config = dict(
    model='text-conditioned image flow-matching model',
    dataset='drawn human figures in many poses',
    train_examples=195000,
    text_encoder_qk_norm=False,
    cond_dropout=0.2,
    pixel_unshuffle=2,
    scale_shift_norm=False,
    attention=True,
    precondition_frequency=16,
    weight_decay=0.2,
    adamw_weight_decay_other_params=0,
)
Rows from block 7 of the text encoder of a small text-conditioned image flow-matching model, named by matrix and row number. Rows with one number belong to one neuron. Each number is 128 + 32 x the weight over its row's rms, rounded and kept within 0 to 255. All counts start at 0.
Before each neuron's rows are labels from the 100 texts, of 14976, where the neuron reaches its highest value: "fires on" is the input token at the peak. Only what is clearly more common there than usual is listed. The data: drawn human figures in many poses. In brackets: how many of the 100, against the usual share in percent.
# fc1: MLP up (text_encoder.blocks.7.mlp.fc1.weight, 768x256), inputs 128-255
# fc2: MLP down (text_encoder.blocks.7.mlp.fc2.weight, 256x768, transposed), outputs 128-255

fires on: "and" (75 vs 7.5)
fc1.761 [151 129 111 104 123 171 127 116 120 172 141 182 113 145 148 196 150 106 129  83  63 120 148 109 119 123 142 168  34 121 170  93 109  84 172 135 119 161 153  87 166 155 172 160 111 187 127 143 100  73 181 162 153 116 123 157  62 130  66 117 169 105 140 115 146 128  41 136 152  78 116 151 138 103 104 116 132 144 135 116 113 201 107  48 121 125 130  62 113  94 140 150 143 133 133 126  94 129 127 159 182 171 131 131 157 111  67 174  96 178  68 129  78 168 143 114 115 145  90 100 122 152 128  80  78 152 156 132]
fc2.761 [160 104 180 124 149 100  84  94 109 108 116  22 130 171 136 118  76 149 132 142 131 111 125 108 131 122 167  78 129 100  85 106 189 160 151 104 111 164 110 106 120 108 108 144  89 145 220 132  80 119 193  99 101 139  63 132 171  66 119 107 112 158 127 173 134 113 108 161 123 124 144 141  68 116 115 117 109 117 110 155 126 140  83 167 130 127  95 136  99 140 143 197 160 134  93 146 161 108 174 120 141 158 125 141 139 118 134 119  98 159 165  93 154 176  70 146 122 118 164 117  93  88 109  72 177 115 101 124]

fires on: "and" (76 vs 7.5); "top" (24 vs 7.5)
fc1.361 [108 199 160 189 143  81 160 137 139  82 122  91 157 161 106  76 101 118 155 156 101 138  88 115 126  67 155 122 108 135 131  95 105 141 165 125 167  96  69 119 172  97 154 118 135 124 154 108 137 150 165 126 118 141 181 110 130  96 143 165 136 141 160 154 154 127 137 134 120 139 112 122 116 168 107 178 176 114  99 110 128 166 236  88 114 135 159 117 151 145 190  94 101  96 165 177 154  80 151 118 129 104 136 146 162 118  55 131 122 132 100 134 119  85 114  97 151 118 129 153 154  68 136 191 105 158 125 126]
fc2.361 [145  89 115  94  74 149  91 142 119 130 115 136 142 158 112 183 124 121 128 124 143 157 162 166 142 172 161 143 134 135 116 124 169 118 104  78 105 121 162 135  81 151  91 175 142 113 140 121 143 158  60  77 148 130 107 159 161 143 160 134 131 145  92 158  79 133 116 157 145 120  78 119 195 117  90 124  65 153 115 137 101 127  99 159 110 105  78 150 112 126  80  95 137 153 120  67 106 149 123 119  88 106 134 135 123 158 157 186 162 145 176 189 140  76 134 135  83 122 107 103 172 122 107 102  79  89 101  82]

fires on: "a" (66 vs 14.4); "in" (17 vs 7.5)
fc1.168 [124 188 142 224 196 116 120 144 107 139 127 135 132  88  54 121  67 161  78 115 146 101 121 168 118  89 147 106  77 165  83 144 118  61 155 109 146 189 137 189 103 111 123  70 103 103 145 119  79 106  90  83  70 154 114 151 123 135 125 173 115 128 174  74 165  99 106 129 177 156 106 164 120  65 121 143 189 143 143 136  97 124 145 125 109 127 133  80 140 113 171  98 132  99  88 172 129 141 138 139 127 164  88 121 162 161 115 106 138  92 138  77 167 170 100 150 127 127 108 182 135  74 106 100 134 180 135  71]
fc2.168 [199  58 154  60 150  97 117  79 130 185 114 132 157 143 172 141 181 102 181  77  83 113 133 132  82 155 101 174 168  93 150 119 193 182  91 132  94  51 147  71 160 108 134 184  89 174 106 110 172 113 157 153 145 131 104 136 156 139 155 127 120 106  59 150 109 152  89 137  70 173 145 111  84 148 130 102 117 142 148 106 144 132 106 159 116  74 123 155 100 171 159 144 144 186 200  87 122 146 156 135 114 123 125 119  94 119 137 121 110 160 117 117  76  73 164  88 137 146 160  46 137 116 155 136 111  99 118 167]

fires on: "," (63 vs 7.5); "in" (37 vs 7.5)
fc1.665 [ 43 128 161 123 143 145  97 168  94  85  87 142 133 161 147 115 142 103 222 115 198 154 113 118 128 182 173 185 176 140 153  96 104 162 165  75  78 190 131 112 128 174  95 151 105 120 118 137 152  83 154 142 126 107 136 114 137 190 120 148 155 156 179 120 102 166  89  75 159 182 108 107  90 126 110  92 126 126 155 100 166  93 146 122 189 152  44 140 107 141 136 170 162 175 152 144 181 147 112  98 155 106 144 130 170 103 133 122 179  85 157  90 106 118 113  75 108 141  89 117  80 128 144 168 147  96  98 164]
fc2.665 [151 117 119 116 129 119 137 131 113 147 176 128  94 115  42 133 117 164  53 125  90  88 129 155 139  96  88  95 115  85 164 126 154  52 137 156 181  72  77 134  94 116 226 109 124 146 105 119  59 117  90 137 121 134 148 148 128  76 168  58 122 122  83 136 129 116 138 196 108 106 166 163 181  71 108 146 121 127  58 126 102 142 114 105  83 118 161 151 114  81  92 118 144  68  78 116 105 138  97 165 140 145  48 106 142 159 113 162 113 151 145 171 147 150 172 167 142 103 130  98 158 143  86 104 175 129 170  85]

fires on: "black" (76 vs 1.3); "blue" (24 vs 1.2)
fc1.63 [146 127 168 127  95 173 135 112 108 102 111 141 119 117 164 135 168 135 122  45 129  90 152 135  85  92 144 125 126 135 125 142 151  49 104 149  72 183 179 118 151  87 201 106 142 102 156 148  95 103 138 135 152 151 136 119  91  54 133 121 142 159 147 141 111 161  81 126 102 176 109 100 123 126 161 111 120 165 128  97 189 154  87  52 146 169  94 104  79 147 142  77 154 114  90  62  91 164 163  36 119 154 145 148 122 147 120 133 106 122 171 139 134 105 147 121 143  98  97  91 115 110 194 155 105 130  85 196]
fc2.63 [131 194 103 107 153 124 107 152 113 138 106 182 137 136 152  78  99 142 148 172 123 126 148  62 170 161  94 105 165 116 139 109 102 185 171 151 207 114  89  93 142  91  54 123 147 193 102  98 151 167 156 154 105 122 164 144  97 177 103 117 132 175  81 140 168  95 163 136 155  56 177 156  81 158  88 175 123  80 136 155  68 109 133 159 130  90 128  87 156 122 104 144 106 144 162 195 148 106  77 208 124 137 145  95 170 142 125 145 168 136 122 160  94 127 100 135 128 111 118 112 120 129  66 121 157 110 171  80]

fires on: "," (100 vs 7.5)
fc1.604 [109 142 129 156 131 121 116  95 170 100 118  89 115 140 114 120  99  99 140 115  85 124 134 130 179 174  88 171 119 159 140 119 102 119 118 160  61 126 135 155 192 122 156 149 177 144  85 118 100  89 164 127 115 118 210 159 137 139 122 119 109 126 112 110 185  95 132 148  86 127 135 129 150 119 153 113 107  94 139 170 173 153  88 111 139 114 149 153 105  27 122 182 104 142 130 155 120 139  85  83 122 159 152  90 102  98 135 171 148  84 100 100  92  84 116 165 166 115 133 154 157 108 108 161 151  95  94 202]
fc2.604 [106 114 153 130 151 145 109 161 117 134 140 165 171 114 177 142 161 157  92 150 134 104 125 174 110  91 115  87 121  94 157 131 159 134 158 122 170 138  97 126  80 109 105 119 141  73 158 134 117 210  64 139 107  87  75  90 109 139 135 134 120 152 134 131 120 127 136  94 107 144 143  85 139 129 119 126 181 184  93  77 111  97 162 124 108 125 124 131 100 203 138 129 147 121  82  83  96 157 149 182 128 116  97 126 174 149 164 131  98 112 131 113 114 145 170 111 157 151 146 112 124 127 157  89 106 151 141  87]

fires on: "," (100 vs 7.5)
fc1.118 [129 134  78 112 161  68 112 189 139 117  66 113 156 154 204  93 108  79 114 106  44 128 103 209 119 168 110 127  99 165 168 126 118  86  72  94 125 146 134 146 168 198 116 148 158 147 107  89 138 152  78 144 140 117  94 120  88 104 111  73 128 144  97 165 107 114  76 142 133 100 160 106 128 147 171  78 102 149 148 171 134 173 131 164  97 163 127  81 164 157  90 131 170 165 109 112 113 144 117 145 103 161 172  84 123 168 115 124 175 140 174 151 147 104  85 180 161 122 107 222  97 164 221 148 125  57 128 180]
fc2.118 [113 108 167 100  71 175 125  71 123 110 180 142 163 111  91 193 100 191 139 144 197  91 126  60 135  75 124 172 147 128 112 154 176 172 129 129 145 139  84 146 115  73 104 124 117  90 147 153 113 144 147  89 132 105 190  97 200 142 118 137 155 139 135  85 167 176 131 123 125 161 100 114 119  94 153 162 144 139  89  76 144 109  95 122 119  86 105 171  79 124 191 154 110 104 110 125  87 110 115 131 146  72  97 136 130 113 133 135 135 129  76  76 101  75 150 142  81 115 161  84 164 107  78 158 123 144 151  99]

fires on: "and" (57 vs 7.5); "top" (36 vs 7.5); "an" (7 vs 0.6)
fc1.606 [163 187 120 125 166 143 159 120  99 109 142 155 168 148 121  93 136 112 126 120  84 114 172  94  92 111 166 113 134  94 162 209 185 135 154  93 145 150 107 103 162  98 164 101 133 128 117 150 135 115 107 103 127 118 157  73  51 106 203 136 116 134  83 137  98 114 131 150 101 184 206 154 101  89  95  63 145 102 184  78 128 145 165 147 113  89 203 130  88 101 111 164 157 181 158 108 140 102 175 150  96 140 159 155 117 152 112 151 152 116 130 183 104 150  79 146 147 124 118 109 162 137 134  64 128  93 157  92]
fc2.606 [130  95 134 111 134  39 115 134 104  80 177 136  61 115 136  88  95 153 135 132 151 131  99 123 183 115  56 105 113 130 121 124  87 157  94 136 155 153 182 137  95 132 124 124 127  94 158 158 117 118 120 159 159 161  90 184 148 137 130  99 150 126 150 150 154 139 163 181  90 101 121 112  61 152 139 133 126 141  78 170  70  85  80  94 114 165  69 133 122 116  65 160 112 144 118 171 166 202 118 106 124  87  77  84 139 142 106 149 160 200 173  70 142 133 147 110  95 163 126 105  63  80 146 199 134 182 108 158]

fires on: "white" (98 vs 1.3)
fc1.133 [150  79 161 188 130 148 116  85 113 113 109 194  66 158 175 112 149 117 148  87  96 110 119 131  80 159 132 170 128 142 131 115  84 123 127 113 137 120  83 101 136 166 164 180 134 159  54 188  75  63 142 162  71  78 133 107 119 111 113 153 122 142 150 102 147 120 148 124 100 168 130  90  78 161 162 128 113 116 192 135 117 111  85 141  57 144 176 157 110 106 107 191 113 166 144 115 144  89 109 137 120 166 127 122 110 133 100 139 117 131 112 167  77 117 165 126  74 138 171  93  77 125 117 129 137  90 106 198]
fc2.133 [112 119 131 110 121 107  96 139 134 145 142 154 192 107  48 107 137 101 113 115 152 133 152 158 146 120  77  65 127 136 166 125 138 120 158 170 141  80 178 104 121 166 157  76 106  87 144 108 153 134  96  87 172 145 129 138 169  93 151 101 129  58  85 132 146  89  73 146 112  50 128 187 162 107 123 142 133 173 133 103 100 141 164 147 161 119 145  98 194 179 148 103  75 109 133 111 116 156 132 103 146 167 111 145 155 124 110 105 166  92 114  91 165 122  78 154 140 109  96 117  94 104 121 137 164 189 154  68]

fires on: "white" (53 vs 1.3); "blue" (29 vs 1.2)
fc1.566 [126 153 119 136 140 138 106 116 167 104 135 166 154  79 125 112 116 120 184 127 114  88 105  70 149 101 128  98 154  69 111 153 105  42 113 172  92 141 100 135 109  81 141 144 101 155 104  75 163 135  89  35  54 111 162 124 101 209 126 119 133 135  86 161 129 149 105 117 114 105 103  89 114 135 127 132 130 128 175 158 190 151 127 104 117 159 159 154 116 140  59 156 102 114 198 137  79 192 125 155 147 120 160 112 139 162 140 105 113  99 148 129 132 128 125  89 149 170 147 158  85 177 103 209 161 185 163 115]
fc2.566 [ 92  79  72 127 115 119 147 169  90 130 120 158  91 163 145 136  69 104 116 107 152 112 112 162 127  90 136 126 115 212 171 109 118 192 144  31 118 124  82 179 183  95 153 107 107 100 110 138 118 142 135 190 141  73 130 125 146  78  89  93 161 104 186  98 187 119 132  61 146 201 120 139 133 108  98 140 134 156  92 115  74  83 181 111 162  56 145 108 156 100 155  92 165 122 118 129 186  93  85 106 153 141 144 144 147 142 126 153 176 139 177  98 141  81  53 150 130  85  85 161 200 108 150 100 103  93 104 131]

fires on: "white" (60 vs 1.3); "teal" (25 vs 1.3)
fc1.336 [154  88 119 165 152 126  99 124 118 115 123 135  63 127  97  84 129  90 188 131 148 153  82 103 183 158  78  83 128 145 122 165 134 171 162 162 186 162 156 118 149 125 189 137 144 133 190 210  72 136 103  90 128 133 123  98 136 172 161 136 106  86 111 118 164 165  99 136 149 145 135  81 191 155 129 143 142 150 128 101  59 165  82 133 120 107 131  87 137 171  98  87 153 153  94 134 137  93 161 137 129 137 167 187  86 107 149  99 123 145 141 153 149  66 161  96 112 155 150 138  83 132 133 123 145 158 110  72]
fc2.336 [115 147 162  65 106 146 116 123 121 128  85 109 183 131 146 129 120 157 109 105 137 109 144 149 110  98 151 160  82 134 108  77  95  68 130 140  82 116  75 158 122 118 110 134 144 124 112  68 129 144 150 138 119  66 183 134 100 135  90 119 192 143 183 130 101 104 140 139  94 121  98 178  76 136 161  75  98 126 113 150 147 124 178 117 145 178 114 189 114  84 142 203 125 150 151 102 120 158  74 134 148 133  88  89 159 154 136 164 139  92  81  99  97 190  76 134 135 129  60  96 187 130 155 176  97 115 114 148]

fires on: "white" (100 vs 1.3)
fc1.521 [160  96 187 154 108 110 116 132  53 143 118 104 104 153 162 114  96 146 154  81  69 134  79 138  89 146  76 116 130 150 112 123 145  86 137 145 147 130 135  76 152 116 142 114  94 184 130 133  78  74 180 113 108 149 148 171 123 136  92 126 132 157 177 125 120 114 166 106 134 121  89 187  99 137 156 153 157 118 234 166 111 145 100  97  80 155 162 122 121  95  79 109 158 185  97 153 145  86 137 130 116 105 120 126 154  97 160  74 126 169 146 120  76 110 130 109  97 161 166  89  98 112 141 142 161 126  92 171]
fc2.521 [142 105 132 115 114 116  93 138 112 148 100 125 179 171 142  26  96 134 140 183 105 117  66 142 110 163 116 160 152  96 169 163 116 140 170 110 134  78  95 164 142 115  70 105 117 189 154 160  93 135 102 135 115 145 146 157 140 121 128  87 200  98 127 147  97 137 138  73 172 108 114 126 101 123 106 175 109 144 158 150  98  64  83 122  71  93 133  89 170 175 101  78 130 172  32 164  87 130 158  76 170 144 129 125  98 182 174  81 142 116 144 104  79 101 128 125 174 123 151 161 134 132 101 196 125 139 111  96]

fires on: "blue" (59 vs 1.2); "black" (41 vs 1.3)
fc1.61 [ 81 140 128 180 102  68  94  47 135 111 143 109 178  88  65 182 192 111 118 113  55 131 156  93  99 138 142 176 169  78 128 161  97 119 180  90 154  96 125 139 180 165  95 148 146 119 145  68 173  83 161 107  67  92  86 153 120 118  82 108 164 137 164 176 161 125 147 145 160 149 106 112 119 151 133 134 143 145 105  42 188 140 133 165  85 157 138 105 170 137  58 165 158 130 115 145 155 149 113 135 107 142 123 119 153 152  87 173 119 165 140 123 117 175 117 105 143 104 116  77  88 175 149 140 101 126 109  85]
fc2.61 [160 129 175 171 148 158 133 148  84 135  83 143  77 109 160 129 121 149 152 133 147 123  90 147 127 166  87 103  73 152 142  99 154  68 129 183 127 145 120 155  73 130 128 125 110 151 184 180 137 208 143 144 156 192 217  97 128 119 122 160  68 152  86 154  90  95 110 175 107 108 160 107 101  81 118 107 165 107 182 180 105  91  92 119 102 133  82 126  54 103 230 124  85 133 104 141 176 118 170 171 126 168  83  93 135 156 148  92 159  98  97 150 112  92 161 149 115 124 111 148 168 110 124  98 153 133 124 164]

fires on: "white" (77 vs 1.3); "blue" (15 vs 1.2); "black" (8 vs 1.3)
fc1.628 [121 163 103 156  75 146 154  92 142 174 116 159 124 108 143 140 145  74  98  88 181 130 135 141 154 100 120 182 117 107 126 107  47 111 148 162 119 163 116 128 173 138 117  91 154  89 193 135 122 131 122 141 100 111 135 142 164 182 123 165 134 108 106 119 170 135  91 131 157 145 107 119 103 162 150 139 137 147  65 116 176  85  98  80 144 148 108  94 167  90  81 119 167 127 150  78  97 161  95  98  80  89 122 124 189 107 126 131 174 179 123 165 121  68 144 118 179  78 188 131 170 134 127 160 149  80 119 122]
fc2.628 [156 136 123 135 142 130  29  90 148  83 126  89 114  70 101 104  80 187 179 138  99  83  71 191 156 158 178 142 151 133 148 140 190 105 134 127 111  92 103 160  95 123 153 130 157 163  74 136 163 167 133 108 135 142 120 127  89 110 196 113 107 164 116  83  63 134 170 114 134 162 110 131 134 135 128 158 189 136 161  81  97 101 162 168 102 152 121 142 106 151 146 168 100 146 134 138 156  98 123 158 130 141 138 165  71 159  76 160  94  63 139  98 113 189 142 120 137 148  96 154  78  98 141 159 128 153 136 145]

fires on: "a" (51 vs 14.4); "figure" (49 vs 7.5)
fc1.279 [132 143 157 135 150  59 116 178 127  69 132 115 136 147 162  91 124  92  77  57  82 141 156  82 148 153 148 136 138 116 172 115 115 208 147 136 155 167 136 124 101 113  88 125 141 152  96 150 137 112 158 163  45 115 144 145 108 113  89 117 143 136 181 127 149 184 125 150  41 128 129 152 120 123 178 115 117 127 108 126 142 156 109 147 112 170 131  86 200 156 144 137 188  95  97 123  68  68  73 139 137 141 111 105 205 121 130 154 110 107 162  94  80 184 135  72 118 117 107  76 119 158 135 175 100  89 120 149]
fc2.279 [116 118 141 150 151 164 159 118 100 135 160 207 113 106 106 106 115 159 144 153 189 107  90  98  58 115 108 155  67 142 141 139 114  67 134 105 121 107  91 124 180 127 171 160  95 107 180 130 105 151 117 110 170 137  84 118 111  89 147  94 150 141  90 101 109  54 144 105 183 134  85  83 114 129  80 108 138 114 143 128  81  96 116  93 139 104 140 135  39 109 136  67  72 114 130 161 207 200 168  96  84 153 109 140 122 160 177 110 120 175 146 147 128 103 107 182 160 119 141 139 166  83 112  85 128  77 175 105]

fires on: "black" (100 vs 1.3)
fc1.27 [164 148  79 141 136 147 173 114 152 135 185 123 145 107 157 110 140 137 134 135 164  95 114  74 153 109 143 171 138 133 133 152 110 125 154 106 129 116  87 116  94 106 152 141 167  70 147 108 130 129 118 100 173 141 123  71 170 187 143 112  81 135 186 133 132 103 158 122 119 129 161  90 141 140 128 120 187 150 105 160 121 148 169 138 141 147 105 140 155 108 129 136 110 121 144  94  92 196 110  92 152 135 179 142 148 117 132 116  65 162 157  79 108 112 172 110 134 115  57 114 138 124  91  88 108  69 103 158]
fc2.27 [114 131 154 107 152 156  99 158 128 170  62 154 134 131  96 153 122 104  93 119 180 161 144 206  97 136 110  94 115 148 120  93 108 106 134  96 110 166 119 154 163 116 132 133  84 161 136 136 132  86 149 141  69 138 120 174 137 102 110 135 132 109  54 104 149 144 116 124 134 112 118 193  99 102 134 139 106 118 124 106 145 130  88  80 148  89  70 113 113 148 154 137 134 105 143 155 185  68 110 118 134 167  67 114 125 117 140 168 168  56 104 152 125 157  84 133 138 103 195 102 110 101 188 165 166 134 118 130]

fires on: "and" (40 vs 7.5); "green" (37 vs 1.2); "pink" (20 vs 1.3)
fc1.158 [105 139  72 147 100 166  80 132 192  98 135 132 145 154 108 173 143  75 122 134 142 187 128 114 143 140 198 125  81 127 113 125 125 183 139 138 176 201 128 158 157 110 147  92 112 154 157 171 104 154 115 101 164 136  90 150 114 179 161 168 121 185  99 155 166 119 109 148 100 110 101 110 115 128  57 153 166 135 109  82 105 171 128 129  97 170 133 143 129 150  99  82 137  95 135 145  90  82 129 193  94 133 120  96 140 173 140 149 147 170 211 152 159  97  81 119 131 105 112 141  90 129 121 200 107 116 123 127]
fc2.158 [109 109 148  74 171  43 150 137  89 130 109 106 134  90 108  78  76 195 147 129  97 103 150 110 153 140  97 145 181 141 145 145 105  52 154 136 100  62 157  79 114 114  95 149 125  92 129 113 139 114 161 154  56 114 159  96 140 117 103  97 131  88 159 101  93 115 153  69 179 174 135 113 125 129 177 120 101 138 142 136 137  77 179 115 122 124 161  98 120  87 143 176 145 123  86 109 161 211 112  61 159  97 131 191  98  82 111  89 163 113  99 123 111 175 192 123 112 171 148  88 163 110 115  83 151 129 106 107]

fires on: "and" (89 vs 7.5)
fc1.231 [ 84 125 155  92 176 206 106 121 125  91  96 157 125 137  95 178 154 120 109 143  87 107 129 127  83 142  88 133 173 152 125 161 113  93 120 195 110 144 101 133 103 174 240  75 111 119 157 170  78 130 121  66 130  91 134 119  90 128  81 168 115 114 169 170 149 144 161 106 151 114 107 162 140  87  82 120 138 103 128  93 160 110  75 143 130 160  90 168 151 102 141 176 150 111 154 111 146 107  92 118 137  96 101 150 119 113 110 103 128 164 174 134  38 150 148 155 140 105 133 109 156  98 116  77  99 159 167 125]
fc2.231 [136 174 124 188 104  61 157 131  83 187 166 128 105 120 134 130 119  86 171 117 138 223 130 120 208 114 129 133  98  93 135 116 211 137 176 107 126 181 146 106 137  93  66 174 100 181 120 126 217 174 101 228 112 133 121  94 139 139  92  99 121 138 164  97 114  67  93 156  98 128 128 128 108 118 121 105 118 111 127 138  83 163 210 135 161 118 119 100 124 165 141  56  48  95 130 176 149 118 172 156 105 128 129  93 141 145 121 174 120  95  88 124 187 134 129  93 155 129  91 126 134 127 126  97 144  67  70 121]

fires on: "," (98 vs 7.5)
fc1.278 [111 127  93 112 117  79 114 151 121 116  81 152 120  43 177 142  80  67  52 153 129 164 118  92 206 101 122 149 181 119 112 199  78 153 116 151 144 126 146 119 109 155 146 125 117 165 134 134 126 182  96 118 132 149 118 150 128 167 123 108 153 121 110  40 135 148  92 176 121 182 135 150 111 160 131 127 191 114  37 109 103  93  56 116 116 103 171 141 141  91  93 181 178 123 152 125 145  80 137 153  98 125 146 100 151 147 134 115 163 158 130 127 104  97  85  93 117 191 151 132 128 111  92 108 159 145 138 134]
fc2.278 [160 103 142 119 133 124 121 106 147 148 218 142 127 196  98  88 153 148 146 106 131 108 116 151  69 134 138 112  72 113 161  66 144 126 133 115 146 117 100 131 178  87  96 159 123 105 100 130 145  96 163 120 122  98 122 131 133 112 143 162 129 143 133 155 128 103 160 107 130 109  93  84 134 137 191  91  72 189 189 118 159 121 181 147 123  99 142  83  78 114 134 102 140 141 104 137  71 185 126  94 130 136  63 117  62 122 139 120 103 130 146  95  92 151 174 173 159  82 117 151 118 154 138 165 103  98 103  76]

fires on: "a" (71 vs 14.4); "red" (25 vs 1.3)
fc1.294 [104 128 177 110  96  55  79  75 161 124  93 162 143 154 141  93 106 148 113 167 160 152 116 139 146 103 136 172 131 153 100 110 114  88 130  90  91 140  95  83 100 145  98 156 126  86 175 104 112 128 105 111 144 170 159 110 150  60 151 144  94 137  84 139 142 135  57 168 137 144 150 108 101 148 130 128 167 108  90 152 142 205 118 124  69 106  37 148  97  98  69  95 119 190 184 142 163 184 126 127  98 143  87 111 132 129 129 128 157 183 143  98 102 160 151  84 159 123  87 143  93 131 137 113  98 106 172 127]
fc2.294 [154 115 160  91 164 189 109 130 108 123 123  67 164 162 155 121 147 141 148 158 137  69 137  68  69 153 135  77 108 101 126 107 125  83 144 156 126 113 170 137 114  85 132  80 116 134 134 136 119 160 202 111 143 149 128 108 195 147 116 105 120 100 156 141 120 141 133 109  99 112 119 196 128 105 111 120  71 161 183 113 146  97 195 113 174 203 159 110 179 167 180 121 103 110 118 122  97  89 123 123 166  49 129 111 160  76 157 140  98  47  81 158 112 100  82 157  76 194 142 134 155 146  93 136 138 167 150 164]

fires on: "and" (83 vs 7.5)
fc1.305 [126 164 145  75 159 147  82 139 156  77 123 102 146  75  67 142 132  55 149 104  80 184 153 175 169 142  92 153 137 142 106  97  78 120 136 148 124 149 130 101 164 159 150 118 165 130 156 141  76  79 169  90 100  80 102 160 118 153 121  96 112  51 148 162 124 177 128 155 139 111  89  86 100  85 107  67 148  92 170 129 167 186  63 152 112 105 120 144 137 107 149 175 156 134  95  96 133  90 172 127 153 102 129 140 101 129 137 126 166  94 122 128  76 143 129 146 173 125 131 160 157  94 125 171 171  92 109 215]
fc2.305 [122  89 123 130 139  78 174 125  57 147  93 101 104 137 174 121  84 165 127 137 111 136  92 136 139 127 169 154  86 124 139 108 136 122 161 104 195 140 134 177 138  74 147 150  78 132 143 126  95 132  68 159 139 179 152 118 157  81 160 101 139 176 129 129 162  71 159 110  96 172 153 186 106 121 138 148  83 153 105 160 144  98 161 125 129 126  87 170 118 134 164 111  87 146 136 108 130 158  92 133 116 194 142 133 135 133 124 143  89 151 125  91 189 115 144 174  87 140 179 115 151 127 112 100  29 117 116 149]

fires on: "and" (89 vs 7.5)
fc1.188 [129 124 158 146 113  77  87 176 113  48 136  97 117 122 117 122 112 157 159  63 107 153 223 112 157 139 102 157 139 132 105  95 138  94 120 123 152 136 132  98 205 128 142 162  82 120 192 117 152 118 142 115  81 185 144 104  97  94  79 106 137 143 178 130 163 117 164 111 124 152  90 144 114 117 142  89 139 116 196 111 144 206 128  88  94 167 108 186  77 128 159 143 148 146 135 112  90  77 190 168 119 169 138 115 122 139  63 117 109 112 170 130  99 136 127 173 124 154 102  59  95 118 124  69 138 132 104 165]
fc2.188 [114 106 152 106 155 148 145 123 174 138 107 123 167 161 107 115 193 178  97 168 213  85 122  56  88  89 112  73 199 142 115 146 133 142 120 128 118 186 114 160 111 132 164 146 159  83 159 164 118 192 119 150 122 119 121 112 109  89 151 131 131 175 120 171  94 156 115 165 124 127 191 167 133  72  84 128 125  85  87 136 150  70 186 157  62 146 144 125 100 133 109 166  70 163 136 139 112 139 129  98 177  77 132 123  74 171 108  65 124 140 135 153 194 101 158 156  82 134 178 137 138 139  76 132  59 119 117 102]

fires on: "black" (58 vs 1.3); "blue" (42 vs 1.2)
fc1.302 [148 143 110 168 167 134 178  81 191 186 151 136 160 140 207  95 105 109 135  85 107  62 123  99 135 123 110 146 122 120 149 109 111  62 162   5 141 118 112 145 102  88 131  73  91 128 103  99 160 124  80  72 115  81 124  73  88 126 110 165 167 136  91 170 134 103  78 155  98 142 133 159 128 177  61 113 138 153 127 136 131 115  37  73 128 149 106 122 111 113 120 128 192 150 141 131  93 165  58 157 104 124 109 129 169  97  84 176 169 156 158 115  46 172 129 152 130 128 102 122 112 121 180 117 104 102 109  95]
fc2.302 [151 120 129 131  67 144  79 130 145 148 129 105  85  38  98 141 167 181  86 126 132 149  70 120 121 133 133 170 113 105 153  72 188 159 136 220  94 141 133  84 144 187 126 136 108 137  52 135 168  73 175 177 110 152 133 124  71 114 171 138 126 161 117 125 117 111 108  68 165 106 125 105 139  95 197 119 103  95 181 125 118 157 155 182 101 109 151  81 133 111  86 127 129 143 159 134 167 120 164 123 120 103 127 174 120 175 127 113 141 124 148 138 146 138 161 114 122 136 164 112 186  98  95 134 175 197 122 116]

fires on: "a" (100 vs 14.4)
fc1.137 [171 162 105 178 147  62  75  82 126 121 134  88 192  45 119 159  92  98 191 138 172 111 170 108 161 158 149 128 116  84 124 134  78 157 141 154 134 180 144 191 100 114 124 133 179 124  98 115 131 159  99 119 128 158 105 127 180 168 117 106 178 162 105 154  91 161 130 167 154 162 169 171 145 127 117 121  76 154 145 142 125 111  88 187 158 157 137 165 103 101 104 140 166 134 136 102 148 152 141 176  91 106 169  63 146 160 137 136 109  43 122 120 153 164  75 127  71  93 140 153 109  93 138 156  88 165 147  87]
fc2.137 [ 56  99 125 100 111 172 147 131 118  97 125 135  89 201 123 116 167 117  77 131  93 146  88 132 101 118  50 121 132 158 115  94 161 101 164 108 126  76  99  76 139 121 126 130 138  92 146 131  96 135 140 135 122  56 135 108 113  84 143 157 100  97 148 140 168 120 133 109  84  98 100 126 128 115 156 136 159  56  98 102 142 183 164  77  92  96 150 166 114 117 152 115  76 173 143 143 100 106 152  94 177 112 110 218 132  81 113 103 109 143 160 113 118  75 201 169 201 174 108 104 112 174 130  84 143 112 120 198]

fires on: "," (100 vs 7.5)
fc1.688 [147  71 145 148 146 146 136 140 123 139 108 147 101 142 163 168 117  89 117 144  87 155 112 123 176 136  89  67 122  73 145 100 123 129  90 127 161 117 112  74 147 130 117 137 134 133  51  76 103 134 149 188 141 102 135 110 117 109  74 120 125  95 149  83 129 115 160  76  92 144 115  97 139 154 182  29 170  98 117  96 145 110 101 157 145 104 129 169  76 201  73 120 134  78 167 161 181 108  98 159 184 166 136 134 101 134  81 133  93 132  76 109 132 218 141 113 179 130  75  85 130  92 110 101 189 124 108 117]
fc2.688 [119  99  86 155  77 139 104 162 162 124  78 137 156 219 158 122  98 145  87 216 167 150  98 169 134 157 114 150 105 143 131  92 133 162 139 177 152 122 164 105 103 101 145 149 153 124  88 121  31 160 115 124 156 126 113  55 145 144 157 155 150 127  99  84 106 144 141  50 146 139  81 135 141 129 128 119 139 122  84 142 141  37 153 150 111 128 119 137 125 142 113  99 153 107 159 135 126 181  97  93 161 101 107 115  55 119 126 154 145  94 118 156 148 153 127 126 166 193 150 148 122 176 165  90 184  94  87 103]